Weights of a small segmentation model.
Data: trained on made-up road signs on poles, 61250 training examples, 7.8 epochs.
Rows from block 14 of the encoder of a small segmentation model, named by matrix and row number. Each number is 128 + 32 x the weight over its row's rms, rounded and kept within 0 to 255. All counts start at 0. Numbers have three digits each.
After each channel's rows are labels from the 100 images, of 14976, where the channel reaches its highest value: "peak on" is the class under the peak. Only what is clearly more common there than usual is listed. The data: made-up road signs on poles. In brackets: how many of the 100, against the usual share in percent.
# conv1: bottleneck pointwise conv (encoder.blocks.16.conv1.weight, 160x240x1x1), inputs 160-239

conv1.89:113137131084122127080171144094092077181109180096056101146144130115197148153174093127116110130175193093112098096087088095139093108183169106214133076183093122185163156142143126198120087091035125126127139169086155087140100128105124137189146107
peak on: face (88 vs 25.8)

conv1.125:097112159142093140148099143103127135115146124165150110164138171109086113132164098123108130125103062126143144137152098145151188180178099111153132111101177088191142129155164129094100095154148115116154125134114165158137073102124093090139090103
peak on: face (61 vs 25.8); rim (26 vs 3.8)

conv1.63:093108143114142108083184171131154086082154097186101092138123151102120134206065218148121116115111109108108077171146157104124062093154086081119115125115114152148110152128114100094155113159106151112119160134115177106121147128132165138115132122
peak on: face (52 vs 25.8); symbol (45 vs 1.8)

conv1.75:056113154131128113125117171197168085095125112145183107132098155150165146104106117120159157127156126127107149105110135112069138125086159093141196130097136112128125131156167093085132140068108136082132115099134111110171151100099094132127154084
peak on: symbol (67 vs 1.8)

conv1.31:136174098130167105138132111146082079125129102094125171102097087176115149165183126162169173097101144188137113188112098127124137099100121131111121118118131113167187186155095152150103177140064161163125107138115161139119108141131115158111125110
peak on: symbol (64 vs 1.8)

conv1.12:124122149110137104128103115185073155123160138121104136113154125094118078147083073102130080105121097129150094125148145146155076135161188119107150144114156107136103093091083144123102088142115152093144148114158144101147140101110184174159128181
peak on: face (61 vs 25.8); rim (35 vs 3.8)

conv1.93:082196183080157126127166129149086136069171153156068122171134059150105113115092110152153151095179107123170145146113220128181160075087101143084158121121105127096157168102123127123086131122084179181131101098120139104156098175164130173204164057
peak on: face (100 vs 25.8)

conv1.54:115136099136114140100105130102061132083113126128117148157131126143139179147127147178120088164186117106184144139123111111176112188096139091147108131094135105103164134172118065125143148126177106134132082136145153148163138084142101121092122121
peak on: symbol (46 vs 1.8)

conv1.69:136118093134131060108121123141125132119099156127131132121162139104107134131089134171162070143163067171140187079068129108072172145131108084207065188091069126120140088198102103126166141118119124118173111091129125159165145118149147155127077146
peak on: symbol (50 vs 1.8)

conv1.83:121152170141209111077171153114152139097161168172146098131111154142182063141141154186157126151108182182127092113142116109152115070116168161178138088081150108125167129138191135135146113174122103104156182146148177183137155165123098141140145161
peak on: symbol (57 vs 1.8)

conv1.149:061108156109137155094104163131101109169184165075170214158187087068166179197135104114079204160132132173094083086135104130097155099144180112118124152117135136140128152129071193130085146087119174143146105081131121180110133117110109107151128134
peak on: symbol (59 vs 1.8)

conv1.90:145069063160134172075183110122121108114096125147098129170112102140152140145121111090130194123073073150147179088134192075115112208112084082107121107092107082140142156140126163114105185109096101169133120130178138077195091153079147113124149092
peak on: symbol (83 vs 1.8)

conv1.66:107130124139118148187164097156121050157092093148172127138118158159086105091146154139118113081115189106104090110141140054067131093150140125111105156152123142103120115153092120136072115146144133124081119131173148085160107108160143174104111117
peak on: face (74 vs 25.8)

conv1.11:121125179136130088125020106135115205120164094110088134108099132145117098191091158090171193134133160139076147097189150153151123142163122074132150145119146116121145177119079138133146111088094138093164113145121107132154067136141174149141129160
peak on: face (98 vs 25.8)

conv1.42:067107130130136100181178113075187120151101122110162132139165117131113135124171104112094132135158194133108143177183110079132181170134079127111123140180132107133152147126065110145073099142042196155190173096134132114159105114100142104110097120
peak on: rim (33 vs 3.8)

conv1.15:134174112078049156132127128140154142150163154137121179151112169116169147152118155105070168140116131142069174161162150092150105095078161131146085110136117077130110105124085182205102136090109125129144175204155186150149118076075135133095106111
peak on: face (61 vs 25.8)

conv1.46:111093154102134077125134141097058115184126145154167123108128162092129103151155176154102083125110163114134130153089143146141147127148145048097082107076189104159142094096171061177090155101097131159089093121137116099105075164104104087145132133
peak on: rim (27 vs 3.8)

conv1.47:125089134108103120119061090187142142107142130108146118088185175114205122057182082160126115153102094147120108131153161139117135116123117105169151160116097109112155155088035161111116118072104078139077081112125094160132143098189159175139136180
peak on: symbol (40 vs 1.8)

conv1.70:147149140158153167095088120164077206074105098066124119147092104099135132116131089179136161150152127078136109103119147129062127172108165147106174171097126095155123157142112147133082108060130113166095037155088227120118116143120128121146143127
peak on: face (100 vs 25.8)

conv1.104:151157108092129157194154149141081100167083107167091114082169186156117061104097164178127121081105075149115119149133120130117112195160143149130104092206196156132199169171105137128106135147127093128174130149098106079189138196148171106150092144
peak on: face (83 vs 25.8)

conv1.88:125092146148162160090124073125136114118097109123149143147163111051171141169156099175131114150116120062147131089149116062120128146125115117134059141163190160169142129143136189111189101141144126112153089132138130115087132139096130098130130096
peak on: face (89 vs 25.8)

conv1.76:138137150087201145153094161135109101100088143137103090160136138115117101111109157076210112091118125149086093149107194126063147157099134076135138151110142113147074158126080137124139140151153112155100133107086194136176118137114095100121105110
peak on: face (84 vs 25.8)

conv1.10:144117112163090132130108096123158123133149158163061119144089133141067087200130169157059152140149149160149124087112078121095164156167082147123091114142129103087112118206162098167165133152127170134074125150055126121168109141087107147127122098
peak on: symbol (49 vs 1.8)

conv1.107:164123133127075128146076211090137108136106157131111120110135115169157048139108130108099093172156181118145144107181118156098094146109087131096106147120174121116068132092068133124067096133157126103156111135151086127162109141155112170189123093
peak on: face (77 vs 25.8)

conv1.21:105084145152172098152181085136080121153162133084179148071136177136095182094168164077093070089078046126078108124133110128099099112112096087080127148114101158131170085169148126111139095132103088074076129162120130146137109149100110122076141167
peak on: symbol (56 vs 1.8)

conv1.20:064093070078183146111160125151156067118081142106209124100137137142114164105173161159127128166079123109094087116124162122140111161144108177090145144112121112096148110142086146159106085101192114096140153141179139083106108107163160171075148168
peak on: symbol (80 vs 1.8)

conv1.136:111070156148135138114179109091069145087134145141112144128092204187168062108099136112073192104121114192143133118183125110116161132187152098154126143122170143135183111101169119121118136117135109136183119121072121142128160118101171168149080085
peak on: symbol (44 vs 1.8)

conv1.133:170133135112137084161161088078090138155112156195122156071090138134137100136164121127111120135139103096141095114083162151109076132126118117146101127044102143112108158099117084145156090072094133140144097084139122112169098167160167091126126108
peak on: symbol (92 vs 1.8)

conv1.44:134143085168179128137172071109143180132120087121095157097182111157138149188137177173138168140164166122096203135162115149081105143092207135078111103179141073166133188099113096110195107130190160164111068115127090159132155123143138118112167126
peak on: symbol (29 vs 1.8); rim (25 vs 3.8)

conv1.14:130107113138155149160137084132154165158081063125119134176113169141119125147097131112162127145124174188157148075152162119056153135095127138116083082163073102090097112020107123095177157144137139195128158110154109132109136147136125216061127108
peak on: symbol (31 vs 1.8)

conv1.156:216124099186163127117048079145064172110117132111093031112140134159082097159192129132085128130096096089186075160133171144110117142116138066143132166136140130151137126116049126131150091148120150107134099119132161141086074165121117104144132113
peak on: face (83 vs 25.8)

conv1.51:168199148144166119155109126132099143092100074097126161130173140095102113141172142099121127140128088106190111131146079148140116157164109115137086138073091181173107114138127046086033178134083118156088132139144125139131124155128081129186101143
peak on: face (67 vs 25.8)

conv1.103:083151126185109177175173148119153108116133119100147104156109102130055134111119083177116107139097081147155086151103135139175211134150196152113176143100167127174115153173113137098162159096145135154123121119064133100146110065132105137111120082
peak on: face (73 vs 25.8)

conv1.91:116105119094135111153135150115086119156155162184090180114135106114092201142075140174139087050145134126179070123100160112074136106166088161137131146087120082089091119093100136101158168166088155182148160101147094083129149067123112093160087072
peak on: symbol (31 vs 1.8); rim (25 vs 3.8)

conv1.68:154095134153135169094115113132106092113086056094167199146183161125113138144127134123130151104170156118146169089116136178140118143157135025128123124114132126152135114108150109082102157124138144157132118107196114104139161083133106169150119135
peak on: symbol (51 vs 1.8)

conv1.5:197160103112135130098118158105191118120139153146071138102114138097162142167056069075135102086107133150183175107102092154119119127169174152090126135090096098131052058129132122094131171172102131116126148108138132072096137158104138113154101122
peak on: symbol (52 vs 1.8)